Weights of a small contrastive image-text model.
Model: 2.55M parameters, encoder activation silu, encoder patch size 4, encoder depths [14], text encoder norm layernorm_no_bias.
Training: adam_atan2 at rate 0.0011, 14100 steps, batches of 256.
Data: trained on simulated stained blood smears, 195000 training examples, 18.5 epochs.
Rows from block 5 of the image encoder of a small contrastive image-text model, named by matrix and row number. Each number is 200 + 40 x the weight over its row's rms, rounded and kept within 0 to 999. All counts start at 0.
Before each channel's rows are labels from the 100 images, of 14848, where the channel reaches its highest value: "top examples" is what is common among them. Only what is clearly more common there than usual is listed. The data: simulated stained blood smears. In brackets: how many of the 100.
# pw: pointwise conv (encoder.blocks.5.pw.weight, 192x192x1x1), inputs 0-95

top examples: spiky cells (100)
pw.49,194,233,164,179,239,140,192,212,217,155,148,228,106,229,173,192,170,210,152,199,108,220,267,174,225,244,160,178,160,211,205,237,217,202,182,147,163,154,193,172,184,216,127,188,216,225,155,157,213,236,219,160,174,245,240,183,149,168,90,165,150,137,173,190,196,216,138,234,227,224,228,168,232,166,137,205,185,178,177,153,228,140,264,156,251,153,207,220,218,203,214,207,122,281,232,207

top examples: crescents (97)
pw.97,179,180,160,161,239,180,178,199,213,225,183,146,150,245,228,124,280,202,104,208,192,145,208,157,165,158,192,247,234,172,174,135,280,218,201,163,184,155,252,237,178,138,209,158,181,191,265,218,193,174,176,163,239,172,221,181,284,187,225,181,174,219,156,205,229,156,261,272,192,161,232,157,208,298,195,201,203,190,214,252,167,160,177,209,141,272,229,237,172,159,175,179,170,174,246,164

top examples: band-shaped nucleus (100)
pw.106,175,242,190,179,255,124,192,170,239,207,162,184,117,151,199,240,224,177,230,220,236,155,250,200,230,185,196,266,180,232,236,183,181,206,200,239,150,143,210,215,238,212,164,217,181,248,186,135,228,172,184,164,227,203,189,142,269,198,137,202,193,115,139,226,159,209,182,232,198,196,215,193,255,193,143,173,141,182,198,191,166,230,157,138,101,152,178,223,200,123,190,183,155,164,241,203

top examples: spiky cells (91)
pw.34,128,239,242,192,169,180,176,243,193,205,220,207,153,280,161,168,166,212,220,102,175,139,288,204,202,210,138,115,140,191,207,193,206,183,147,226,168,160,230,125,175,116,197,211,146,233,198,204,122,242,159,201,128,247,221,150,225,153,87,172,170,191,159,162,203,184,166,93,206,167,242,186,170,154,207,193,185,144,210,153,173,271,235,225,217,214,190,168,205,191,200,205,155,208,160,212

top examples: round nucleus (96)
pw.149,150,202,163,229,197,239,212,282,174,170,213,159,162,174,160,162,179,210,195,219,187,268,108,156,197,176,185,132,264,187,146,174,190,210,179,148,210,201,306,234,174,233,165,182,231,202,185,221,174,184,130,203,217,246,144,191,167,221,236,220,231,177,195,212,231,213,183,202,190,291,146,259,190,177,205,227,211,185,173,127,211,242,221,232,236,164,166,184,241,247,228,199,186,238,187,227

top examples: ovals (93)
pw.94,192,161,188,210,210,182,238,183,274,182,197,225,254,103,223,198,266,140,169,205,259,209,199,252,297,211,152,190,123,234,218,204,126,157,166,201,155,207,141,181,205,133,258,226,149,230,228,255,213,141,240,274,210,169,198,216,133,287,239,250,101,105,190,159,250,142,227,232,220,189,215,216,185,223,195,186,223,171,245,266,187,194,229,194,228,148,198,204,166,247,168,176,212,215,199,239

top examples: two lobes with orange grains (100)
pw.191,163,219,296,149,141,148,152,143,120,202,175,132,221,219,198,208,146,146,227,195,141,173,215,123,231,115,209,297,208,180,160,225,217,213,254,205,98,187,186,200,244,185,179,219,190,166,170,231,226,218,252,133,125,220,204,202,213,188,185,199,140,169,180,259,214,195,204,224,200,168,187,198,197,201,150,167,140,216,192,179,177,201,185,242,197,190,197,217,217,161,217,116,151,156,220,221

top examples: teardrops (53); crescents (47)
pw.38,224,165,174,220,186,236,126,255,254,140,112,191,214,196,106,217,286,197,114,161,221,195,221,231,223,189,161,190,141,200,185,225,222,202,201,181,216,196,197,108,120,240,235,215,173,198,234,178,159,113,179,234,190,210,223,232,250,156,154,161,164,163,205,148,161,175,234,244,206,235,226,66,167,207,191,210,144,199,171,308,189,191,239,198,172,161,194,222,204,133,138,158,213,196,258,157

top examples: two lobes with orange grains (100)
pw.134,157,167,253,156,139,125,156,140,135,210,190,173,185,172,189,205,201,170,241,172,199,216,172,124,214,109,229,300,190,186,220,160,195,224,246,229,125,227,171,205,269,131,163,213,224,198,146,183,216,217,229,210,102,200,180,193,228,214,179,187,229,200,169,186,206,173,155,183,177,157,220,203,226,160,225,159,198,218,197,105,204,220,156,236,150,187,181,241,263,213,289,144,175,177,192,187

top examples: target cells (100)
pw.115,211,160,160,163,147,187,159,226,108,202,213,220,158,156,165,189,321,240,238,138,231,249,167,165,140,156,229,197,174,243,167,216,137,218,104,163,240,227,177,269,189,186,187,222,217,199,205,198,162,130,172,182,209,177,144,217,194,257,275,191,145,206,187,164,205,225,185,159,178,183,254,164,184,222,194,245,195,189,226,258,199,202,209,187,111,221,167,196,166,227,207,201,167,216,209,145

top examples: kidney-shaped nucleus (99)
pw.185,220,192,234,220,146,249,264,159,193,202,212,207,192,186,184,208,181,201,206,180,149,224,231,176,178,201,173,193,179,179,166,203,175,194,179,186,315,200,289,255,219,246,160,248,173,250,172,271,250,216,221,210,293,243,173,208,123,215,256,153,192,218,211,189,182,193,156,175,204,226,236,190,198,130,160,153,204,200,206,234,218,185,92,160,189,234,198,181,182,144,167,198,146,203,208,185

top examples: small spheres (99)
pw.28,170,162,188,141,230,181,244,208,189,163,247,187,234,212,184,171,138,134,181,178,222,211,182,202,211,205,163,142,225,148,159,219,173,182,109,228,156,139,155,199,160,128,191,162,106,182,156,203,169,174,153,172,123,192,183,179,218,93,188,262,90,149,251,200,149,197,114,188,172,232,167,185,198,162,165,155,207,218,253,175,223,215,168,166,194,221,193,163,181,181,212,248,238,179,224,161

top examples: small spheres (100)
pw.122,216,177,178,186,222,217,209,183,126,157,323,177,255,231,249,224,79,180,204,174,242,237,231,192,144,188,199,156,213,177,222,189,212,204,219,235,221,193,211,178,193,176,239,192,235,229,136,214,162,261,224,144,139,204,163,236,131,234,212,247,185,163,223,193,92,155,178,201,139,204,166,180,248,163,192,220,192,222,218,27,187,214,188,209,173,281,210,199,205,187,285,266,205,180,149,185

top examples: small spheres (96)
pw.158,213,185,216,218,160,183,188,168,166,284,224,193,228,170,154,151,210,206,323,223,250,139,221,203,231,218,226,196,199,212,156,205,214,197,172,151,170,204,125,198,201,184,139,315,225,312,280,204,234,212,224,230,193,191,187,192,180,228,216,143,171,215,102,236,198,183,200,177,165,250,244,169,155,213,136,238,241,159,234,247,139,174,203,173,125,207,235,185,200,206,232,180,208,178,178,198

top examples: round nucleus (95)
pw.182,219,195,178,189,217,134,249,179,157,170,211,196,215,179,244,199,210,185,200,299,170,219,198,125,179,189,129,222,264,207,223,219,140,175,176,216,191,161,207,174,198,227,169,129,228,241,164,220,224,147,211,131,201,237,167,113,178,205,209,198,157,253,232,251,251,200,211,163,214,204,160,187,196,207,177,160,219,187,157,176,209,251,245,265,182,156,209,189,128,145,182,203,225,215,275,177

top examples: round nucleus (58); band-shaped nucleus (42)
pw.162,182,244,171,229,256,173,170,237,219,221,192,275,241,239,231,240,238,238,246,223,217,248,145,231,160,223,235,272,255,197,227,183,201,193,203,199,205,210,183,267,199,197,218,179,203,180,208,183,185,176,192,242,195,219,191,115,199,220,249,221,205,184,233,230,207,181,211,164,185,216,175,167,277,145,209,216,189,234,214,209,187,167,248,262,228,183,192,185,152,285,247,189,208,255,283,248

top examples: kidney-shaped nucleus (100)
pw.87,127,89,226,170,158,269,197,246,198,142,155,168,204,182,197,144,192,210,124,222,193,130,177,229,161,157,160,195,177,237,119,207,204,246,258,180,242,162,253,213,194,162,186,108,171,175,177,201,219,220,226,201,186,209,190,295,182,187,231,244,144,164,216,203,135,204,163,212,192,210,146,186,164,149,134,233,182,216,183,232,230,201,218,184,157,307,200,195,174,201,279,149,208,240,248,312

top examples: crescents (57); teardrops (43)
pw.13,210,184,213,171,132,254,125,258,266,179,152,240,208,216,195,157,228,174,205,233,227,214,190,219,231,95,207,276,129,218,295,160,203,214,77,241,138,226,144,154,167,202,182,230,143,233,232,139,218,217,209,224,168,214,225,211,293,179,162,227,183,176,163,90,153,232,216,308,182,155,190,178,245,233,195,233,200,251,162,225,179,189,212,131,172,216,164,205,203,168,127,245,189,195,225,233

top examples: small spheres (100)
pw.103,191,162,219,122,157,141,229,249,211,159,222,130,218,174,259,204,158,154,215,148,231,266,263,254,185,160,191,148,208,204,193,231,201,178,161,149,155,164,225,187,204,206,196,214,182,236,178,240,175,260,207,158,161,247,159,250,198,175,94,133,189,177,235,267,154,185,210,222,140,202,194,194,211,246,130,253,233,241,221,142,238,249,216,198,268,303,199,230,193,161,190,225,272,155,217,204

top examples: ovals (98)
pw.53,209,163,196,224,185,217,194,192,250,138,237,226,209,159,228,180,227,190,133,142,184,203,228,165,271,186,199,150,171,213,221,232,101,178,160,162,239,207,159,233,187,98,186,186,214,126,171,196,237,230,190,177,214,153,223,208,159,216,247,199,135,203,148,129,223,196,216,208,192,194,209,179,137,229,154,179,161,223,264,276,237,186,147,190,244,179,172,218,163,189,179,260,263,182,222,193

top examples: two lobes with orange grains (98)
pw.90,154,139,287,208,208,84,208,152,134,260,204,189,163,184,200,220,144,208,222,214,132,138,172,150,182,116,195,255,168,217,186,173,254,189,233,184,115,213,169,156,213,162,169,188,223,186,202,117,194,257,209,169,90,204,120,124,203,180,139,187,198,189,243,166,183,266,201,226,244,184,209,274,186,139,170,162,170,228,198,174,239,177,206,239,171,194,241,226,194,220,229,150,201,201,205,177

top examples: kidney-shaped nucleus (100)
pw.83,188,232,270,225,210,284,250,250,187,139,205,150,186,143,182,177,225,211,180,174,179,165,168,195,186,207,237,210,173,129,165,236,201,264,202,188,236,147,242,228,243,183,172,136,179,140,224,230,233,179,212,200,249,179,193,261,206,248,306,240,197,191,203,304,125,200,127,228,191,238,127,180,193,186,186,212,205,214,183,179,223,190,196,195,159,282,166,227,206,173,295,175,179,209,195,213

top examples: discs (100)
pw.84,213,200,203,214,204,195,196,291,121,192,227,237,175,203,170,218,177,252,191,237,205,198,171,207,60,224,205,189,205,209,200,155,323,255,155,154,212,236,252,204,226,179,203,203,225,179,252,206,160,206,161,227,209,202,149,208,242,203,164,202,263,203,240,225,163,176,162,154,257,253,133,211,215,160,187,180,233,203,181,190,202,187,177,205,151,199,164,164,151,182,214,202,139,173,203,154

top examples: two lobes with orange grains (90)
pw.184,146,206,219,217,177,198,189,218,152,204,207,205,224,211,223,219,238,196,153,239,172,137,189,146,165,212,161,300,232,230,169,244,233,208,193,188,227,141,204,141,260,210,274,196,195,186,239,270,222,221,233,168,206,262,211,235,202,234,249,255,194,241,186,253,161,281,185,233,253,231,130,184,172,244,221,166,171,216,118,207,246,229,272,235,159,311,223,176,236,185,202,113,268,248,250,222

top examples: ovals (77)
pw.164,184,147,161,149,215,186,167,186,229,150,225,230,235,227,251,95,207,205,111,187,170,218,279,170,189,197,203,184,140,180,209,224,221,192,177,172,167,189,196,182,154,169,195,159,224,180,219,163,255,279,178,229,234,170,237,205,205,175,166,168,245,192,129,163,187,163,279,243,171,229,111,151,144,277,195,207,205,236,229,268,209,210,175,179,269,246,148,260,177,164,174,266,258,200,243,177

top examples: round nucleus (78); crescents (54)
pw.170,147,188,172,194,267,146,203,243,196,184,161,162,253,221,133,210,166,195,171,228,159,217,192,245,193,195,143,180,243,183,225,197,216,164,105,215,200,228,237,118,182,235,211,141,195,177,180,160,133,175,223,186,202,185,150,179,234,179,146,160,188,94,240,169,191,219,176,170,224,184,207,135,192,149,218,244,168,143,177,254,229,182,246,198,168,149,217,170,141,156,196,152,120,203,277,218

top examples: discs (100)
pw.29,166,170,214,193,202,127,205,188,173,194,171,205,196,202,184,133,195,234,178,237,160,165,208,140,193,194,187,190,212,187,225,155,266,186,132,165,197,195,218,200,165,169,157,192,228,205,219,219,136,232,188,292,173,226,273,157,231,211,98,187,262,183,155,167,210,164,241,194,168,255,122,175,177,219,269,163,249,163,247,260,206,254,224,230,178,196,213,140,162,206,163,133,71,233,287,203

top examples: small spheres (66); teardrops (34)
pw.123,184,204,235,256,224,106,249,125,193,193,213,175,227,140,187,186,206,177,160,201,117,189,169,233,198,199,83,181,282,194,142,178,228,213,241,212,187,227,208,187,182,174,178,51,193,195,219,120,229,159,206,141,181,190,173,151,201,239,268,204,205,124,272,187,231,164,177,158,205,97,248,230,189,221,200,142,136,158,142,230,159,169,173,221,231,195,281,203,131,233,231,127,187,242,230,235

top examples: spiky cells (100)
pw.6,155,146,168,117,164,183,181,190,247,129,137,221,70,117,209,230,190,235,123,212,118,174,274,180,213,167,279,160,180,232,182,238,127,147,203,189,238,218,153,216,143,188,206,179,210,166,161,167,212,231,148,151,131,271,214,147,134,212,131,222,161,187,174,196,209,198,182,202,164,170,250,171,137,137,201,210,178,155,231,199,221,206,160,198,200,223,181,147,237,233,203,226,182,175,199,176

top examples: teardrops (83)
pw.105,210,165,239,156,107,178,194,224,200,267,157,144,179,146,208,150,233,164,236,161,247,120,218,190,251,156,226,209,116,266,154,227,219,203,210,210,197,243,216,209,153,120,248,279,148,246,234,242,190,183,237,220,165,176,148,194,169,210,238,242,268,253,103,207,145,155,237,192,155,240,230,140,190,214,226,186,212,160,182,182,186,206,217,192,145,198,174,243,260,159,194,176,200,147,248,231

top examples: round nucleus (96)
pw.92,184,169,213,172,215,261,207,228,182,129,221,215,257,214,242,176,170,147,130,248,162,151,132,151,131,210,158,161,198,182,212,174,259,284,215,212,203,219,201,167,167,207,199,182,247,167,158,238,195,173,222,215,220,244,197,261,187,195,271,281,196,201,236,245,200,206,172,220,237,212,85,219,163,234,181,183,205,151,144,210,191,193,267,229,159,233,174,154,113,114,204,178,197,270,221,188

top examples: band-shaped nucleus (88)
pw.32,153,273,194,218,190,124,135,238,164,171,229,278,178,192,231,190,208,239,238,117,234,201,208,187,173,156,165,280,180,185,295,209,207,201,166,212,197,206,205,184,228,190,125,164,178,253,128,165,193,283,198,236,165,254,188,195,254,138,178,232,167,225,173,134,171,224,138,186,244,131,188,224,369,168,181,196,216,276,201,137,224,181,247,220,164,209,172,218,185,157,255,190,215,191,192,233

top examples: teardrops (62)
pw.159,147,164,207,235,126,148,185,136,162,175,179,170,189,214,142,205,180,161,142,222,218,159,221,194,241,199,147,189,254,183,146,230,182,211,175,141,203,159,226,161,213,307,165,169,165,222,171,213,221,169,180,173,163,214,171,185,161,216,201,143,216,255,130,273,227,208,202,210,184,190,241,192,186,155,171,232,196,142,186,245,161,220,202,167,245,237,200,188,135,115,226,169,253,263,247,243

top examples: spiky cells (100)
pw.188,157,163,160,169,215,215,196,134,210,101,246,224,150,157,167,199,178,190,195,205,150,165,319,190,163,178,176,158,158,240,208,243,203,192,260,235,180,190,156,194,143,153,151,194,174,242,144,192,212,255,186,125,178,215,194,166,127,168,139,253,197,200,196,202,205,201,170,208,164,181,237,167,200,177,135,189,215,182,170,64,183,214,120,143,156,190,230,217,227,120,272,189,190,181,150,192

top examples: ovals (100)
pw.76,212,188,181,243,277,209,193,157,179,173,216,275,246,217,239,201,126,169,209,192,230,146,148,199,272,200,190,232,226,146,261,142,205,195,92,243,152,219,160,166,222,253,237,196,203,198,225,198,190,217,229,259,191,128,258,179,233,199,181,170,162,175,168,210,203,146,204,172,173,262,144,229,212,219,183,193,201,132,270,197,158,196,146,200,265,190,210,132,161,226,210,185,67,215,220,147

top examples: small spheres (100)
pw.136,222,199,177,212,174,133,169,163,188,172,373,183,291,272,187,209,110,196,228,208,201,210,156,193,194,181,189,155,206,138,207,141,189,132,163,201,197,164,206,187,169,187,215,194,173,190,175,180,194,208,182,213,207,194,262,139,145,259,231,209,216,225,216,142,158,178,186,211,156,227,175,167,230,183,163,205,171,250,199,152,181,258,178,199,254,242,192,254,180,146,227,279,282,207,194,195

top examples: ovals (100)
pw.165,175,193,165,202,178,213,191,172,205,127,162,265,172,147,160,150,187,203,109,184,258,161,209,149,211,216,187,203,154,206,232,221,157,169,176,231,219,256,200,226,205,163,205,150,252,137,196,233,157,157,199,176,203,189,205,157,222,188,163,226,190,215,150,166,203,191,208,169,222,196,186,217,228,156,190,181,205,173,305,249,185,172,197,251,206,179,178,159,162,235,170,190,58,178,208,248

top examples: small spheres (99)
pw.155,212,201,191,220,233,133,197,186,209,230,233,173,243,211,179,257,220,219,266,190,229,267,188,262,212,174,160,266,152,202,172,120,190,195,193,250,182,241,187,185,180,155,112,254,198,235,226,234,170,163,186,253,153,157,160,157,235,244,232,173,164,127,345,149,202,174,227,99,205,208,218,184,172,187,250,215,232,171,224,208,210,259,173,233,234,210,273,176,138,221,210,134,163,229,217,233

top examples: small spheres (100)
pw.137,172,195,215,159,216,200,184,165,102,199,242,155,213,211,199,236,137,166,242,197,209,212,242,207,130,201,145,167,204,203,230,198,171,197,209,254,227,199,187,224,197,167,201,240,147,251,152,175,206,245,178,176,160,213,134,161,175,163,160,226,150,138,248,230,161,182,99,193,130,223,206,162,210,173,147,195,198,213,213,56,185,210,178,179,190,283,271,159,185,145,231,193,234,193,175,211

top examples: kidney-shaped nucleus (100)
pw.173,166,175,205,255,216,217,216,223,148,206,177,153,166,165,157,159,160,240,204,168,188,210,176,183,180,221,171,213,126,156,140,225,187,232,199,207,294,185,267,173,219,210,148,170,146,189,155,162,269,193,188,208,184,172,114,174,219,260,260,162,237,158,194,167,119,220,217,193,158,229,173,208,153,205,201,214,156,254,152,102,161,159,215,160,241,240,109,254,150,142,275,181,122,227,215,197

top examples: target cells (100)
pw.156,201,126,167,187,145,173,228,156,106,203,215,220,90,148,190,221,217,253,174,160,160,212,217,187,60,164,236,191,166,251,185,211,171,177,177,135,238,222,198,215,182,175,117,222,216,196,172,187,145,187,184,214,197,232,168,210,199,180,166,186,169,182,248,147,216,190,214,174,152,192,271,187,206,130,269,198,198,198,243,223,216,204,200,231,144,210,207,249,115,183,184,216,185,222,272,118

top examples: teardrops (99)
pw.36,236,139,170,204,179,183,193,188,248,212,156,143,205,108,210,202,233,145,183,172,233,181,244,133,208,163,228,130,199,236,167,225,216,177,283,154,176,215,185,204,156,204,210,235,193,177,180,186,222,153,213,149,181,207,180,177,164,222,213,217,191,225,223,165,181,160,227,252,140,228,217,149,158,270,196,173,152,187,113,180,180,167,163,110,191,206,207,179,254,210,199,190,215,176,174,197

top examples: kidney-shaped nucleus (100)
pw.121,152,118,198,213,212,245,167,189,214,146,159,190,143,184,171,114,193,200,191,179,184,185,188,195,212,174,170,251,158,214,173,166,132,243,152,187,241,148,259,186,215,240,159,238,168,188,127,153,196,212,137,205,219,189,178,193,212,173,144,193,207,257,171,171,149,141,119,191,167,250,190,162,148,131,138,234,157,193,199,124,243,202,107,181,220,224,152,231,158,143,213,112,218,105,211,142

top examples: two lobes with orange grains (64); round nucleus (36)
pw.3,164,251,258,184,169,146,198,184,200,172,210,174,242,148,238,210,179,239,178,186,236,179,179,206,236,217,130,282,254,205,303,294,179,151,196,244,181,198,206,154,241,128,189,182,161,180,180,162,213,239,276,120,165,216,182,226,242,235,166,199,165,172,224,166,164,229,155,171,233,266,144,194,213,137,196,236,214,205,151,205,199,191,266,248,173,174,159,250,236,268,230,130,146,171,240,192

top examples: dark grains (100)
pw.118,203,195,241,152,226,230,285,142,161,190,182,171,220,160,221,177,226,206,157,211,92,192,283,166,186,204,170,201,232,191,156,228,245,171,242,200,197,195,197,178,253,137,152,174,202,126,147,231,197,169,308,173,171,180,225,279,216,196,219,189,230,166,188,198,259,201,155,181,165,175,196,202,207,192,199,138,268,174,154,146,175,179,187,221,172,196,190,185,150,170,262,115,113,168,177,125

top examples: spiky cells (98)
pw.78,123,157,148,178,120,172,147,181,191,223,178,150,116,179,240,166,210,200,199,183,230,166,252,148,258,222,211,177,179,228,265,234,212,226,201,166,190,87,138,208,208,212,206,246,160,289,260,215,204,221,171,213,194,228,143,174,200,135,124,215,171,268,90,273,146,182,123,187,204,146,230,162,253,192,125,181,206,191,178,124,200,195,239,189,162,189,206,194,227,107,252,175,246,187,221,213

top examples: round nucleus (100)
pw.172,198,207,211,211,217,154,183,262,179,159,216,182,200,164,290,183,199,222,168,328,200,190,164,121,142,199,144,259,131,163,279,203,154,187,178,242,273,189,219,278,171,192,278,215,239,190,178,235,236,261,200,144,154,210,239,150,233,187,266,313,153,153,180,112,241,205,160,181,183,147,204,234,246,176,265,198,253,209,230,201,159,177,162,224,156,196,178,210,235,223,228,162,188,221,232,150

top examples: crescents (59); kidney-shaped nucleus (35)
pw.56,95,170,158,263,282,236,200,209,194,121,239,205,225,249,217,219,166,215,185,195,219,170,187,233,115,186,240,202,252,180,200,158,208,228,192,109,239,208,206,199,165,250,217,188,257,168,197,219,198,101,91,240,197,175,221,246,240,118,225,186,224,227,241,264,154,216,179,195,249,138,170,175,225,203,259,213,182,186,241,186,198,186,217,246,150,195,220,213,254,152,206,156,230,194,252,119

top examples: dark grains (79)
pw.12,243,207,218,225,156,260,256,174,201,150,197,203,194,273,204,177,208,183,197,203,153,214,215,175,153,235,167,177,144,144,207,161,117,244,188,132,252,197,208,150,253,236,173,154,206,209,106,272,258,204,229,151,247,177,175,246,107,178,150,179,189,254,243,202,209,207,131,199,203,228,228,190,182,164,217,112,190,221,226,180,245,159,60,199,189,209,186,208,214,159,161,221,263,183,146,185

top examples: round nucleus (100)
pw.114,215,275,245,146,215,177,183,250,152,168,250,186,190,202,249,203,234,192,166,272,213,238,117,169,184,169,198,219,192,132,305,183,200,250,211,275,187,175,214,224,127,197,252,146,233,95,148,152,209,236,218,200,144,154,134,147,184,209,278,328,237,224,204,186,238,219,218,230,260,139,201,240,288,157,207,222,152,205,169,115,161,224,197,226,162,186,199,169,213,193,273,158,185,197,199,256

top examples: ovals (100)
pw.112,181,143,208,170,236,215,180,198,240,164,94,207,219,179,239,139,192,213,128,205,174,164,185,155,254,188,216,239,196,126,186,167,197,233,182,170,215,224,188,235,186,133,153,143,236,175,227,170,188,312,204,287,204,232,229,203,227,173,214,248,191,203,151,175,247,200,194,186,202,187,120,161,188,257,153,151,201,156,260,252,204,141,206,229,183,208,209,190,207,208,192,141,165,243,248,192

top examples: kidney-shaped nucleus (100)
pw.25,176,178,168,286,150,242,207,180,193,185,159,184,75,169,219,221,212,177,182,139,188,168,232,175,208,225,213,167,173,224,167,232,199,206,189,189,261,197,259,195,203,149,166,176,168,238,220,178,229,199,158,182,226,158,127,166,217,209,152,196,234,179,174,190,183,166,214,159,152,174,206,179,183,194,233,158,160,202,190,194,177,140,121,135,180,169,195,207,138,151,164,215,156,152,226,118

top examples: crescents (74)
pw.157,130,171,205,242,204,158,147,175,140,204,189,200,260,213,177,197,193,169,225,170,231,171,204,204,131,174,297,193,177,178,122,174,203,178,160,128,153,174,184,170,210,274,180,274,192,226,250,177,158,127,190,184,245,202,229,223,245,181,225,91,239,151,169,208,250,169,228,128,186,211,186,165,137,303,195,151,168,153,202,212,185,234,155,175,200,193,217,165,191,72,121,192,255,194,197,127

top examples: kidney-shaped nucleus (100)
pw.96,230,164,251,218,200,283,243,219,183,231,201,154,185,175,170,187,182,141,199,191,179,234,230,176,251,218,209,177,175,177,142,202,226,202,208,235,275,216,304,216,237,238,131,154,175,163,205,252,274,268,243,161,270,154,174,257,201,205,254,213,216,151,203,155,202,145,182,173,172,215,196,152,188,198,181,236,190,217,191,196,173,157,138,147,161,135,181,157,178,113,186,187,188,164,232,134

top examples: kidney-shaped nucleus (89)
pw.147,233,145,198,234,209,290,246,266,230,217,218,212,230,122,243,199,271,217,159,134,192,216,153,149,219,161,219,216,166,163,215,239,181,188,172,230,261,210,317,169,175,220,206,146,193,256,222,243,235,193,222,204,240,175,275,228,180,256,185,217,179,199,212,209,126,206,208,223,245,213,212,239,190,202,190,221,209,226,173,226,249,245,211,220,185,258,192,178,259,206,229,221,198,172,298,179

top examples: spiky cells (96)
pw.35,190,211,121,151,161,208,178,206,165,188,209,153,145,190,141,200,164,161,230,269,162,166,301,211,187,183,158,208,168,162,170,252,219,199,205,205,167,166,194,179,177,177,236,237,222,216,182,169,197,233,170,177,191,253,173,216,194,211,150,218,182,217,184,261,177,183,159,176,161,211,223,176,173,184,169,187,252,166,112,162,214,147,159,195,145,204,225,186,177,101,257,123,205,170,227,124

top examples: spiky cells (100)
pw.104,160,131,171,152,212,202,154,201,202,139,202,175,171,150,191,180,212,138,209,191,162,216,266,223,166,194,199,201,190,210,167,254,176,159,246,164,206,179,141,189,212,144,216,157,137,226,176,79,210,290,198,144,171,214,241,176,174,161,131,220,228,140,195,242,203,235,181,214,148,185,198,163,157,277,143,190,188,171,231,165,225,274,181,161,221,234,199,264,212,165,240,192,322,205,170,153

top examples: crescents (81)
pw.64,198,160,173,219,247,250,192,226,219,151,145,168,203,253,160,237,273,145,165,188,195,169,179,194,148,173,120,164,180,172,217,209,235,209,207,196,220,171,187,201,143,210,217,199,272,127,151,215,177,146,128,166,166,176,180,271,223,177,232,218,176,196,228,226,173,207,225,231,231,212,260,165,157,199,260,225,227,207,121,212,222,181,214,64,175,183,174,193,194,100,242,205,186,217,200,146

top examples: round nucleus (100)
pw.175,208,240,181,144,203,153,154,286,187,180,241,182,176,315,300,197,211,135,150,313,139,195,169,131,167,182,161,244,188,201,272,210,191,173,224,177,168,169,184,224,193,196,194,167,276,155,231,225,203,199,220,231,197,190,262,133,140,97,196,271,202,186,162,192,227,227,152,171,220,264,164,166,209,208,219,160,113,181,185,225,213,189,206,288,219,151,199,177,211,166,223,185,112,248,281,208

top examples: discs (100)
pw.111,226,223,177,221,232,220,239,222,140,214,164,211,238,177,188,182,159,229,236,205,189,148,169,177,235,220,209,116,145,173,153,191,263,194,177,182,236,223,225,172,175,148,166,169,228,194,251,225,181,221,189,244,219,153,196,221,161,171,128,211,259,236,167,224,203,171,190,162,216,298,121,223,162,194,206,208,224,176,256,232,187,118,142,209,229,175,174,195,212,261,218,191,146,198,200,231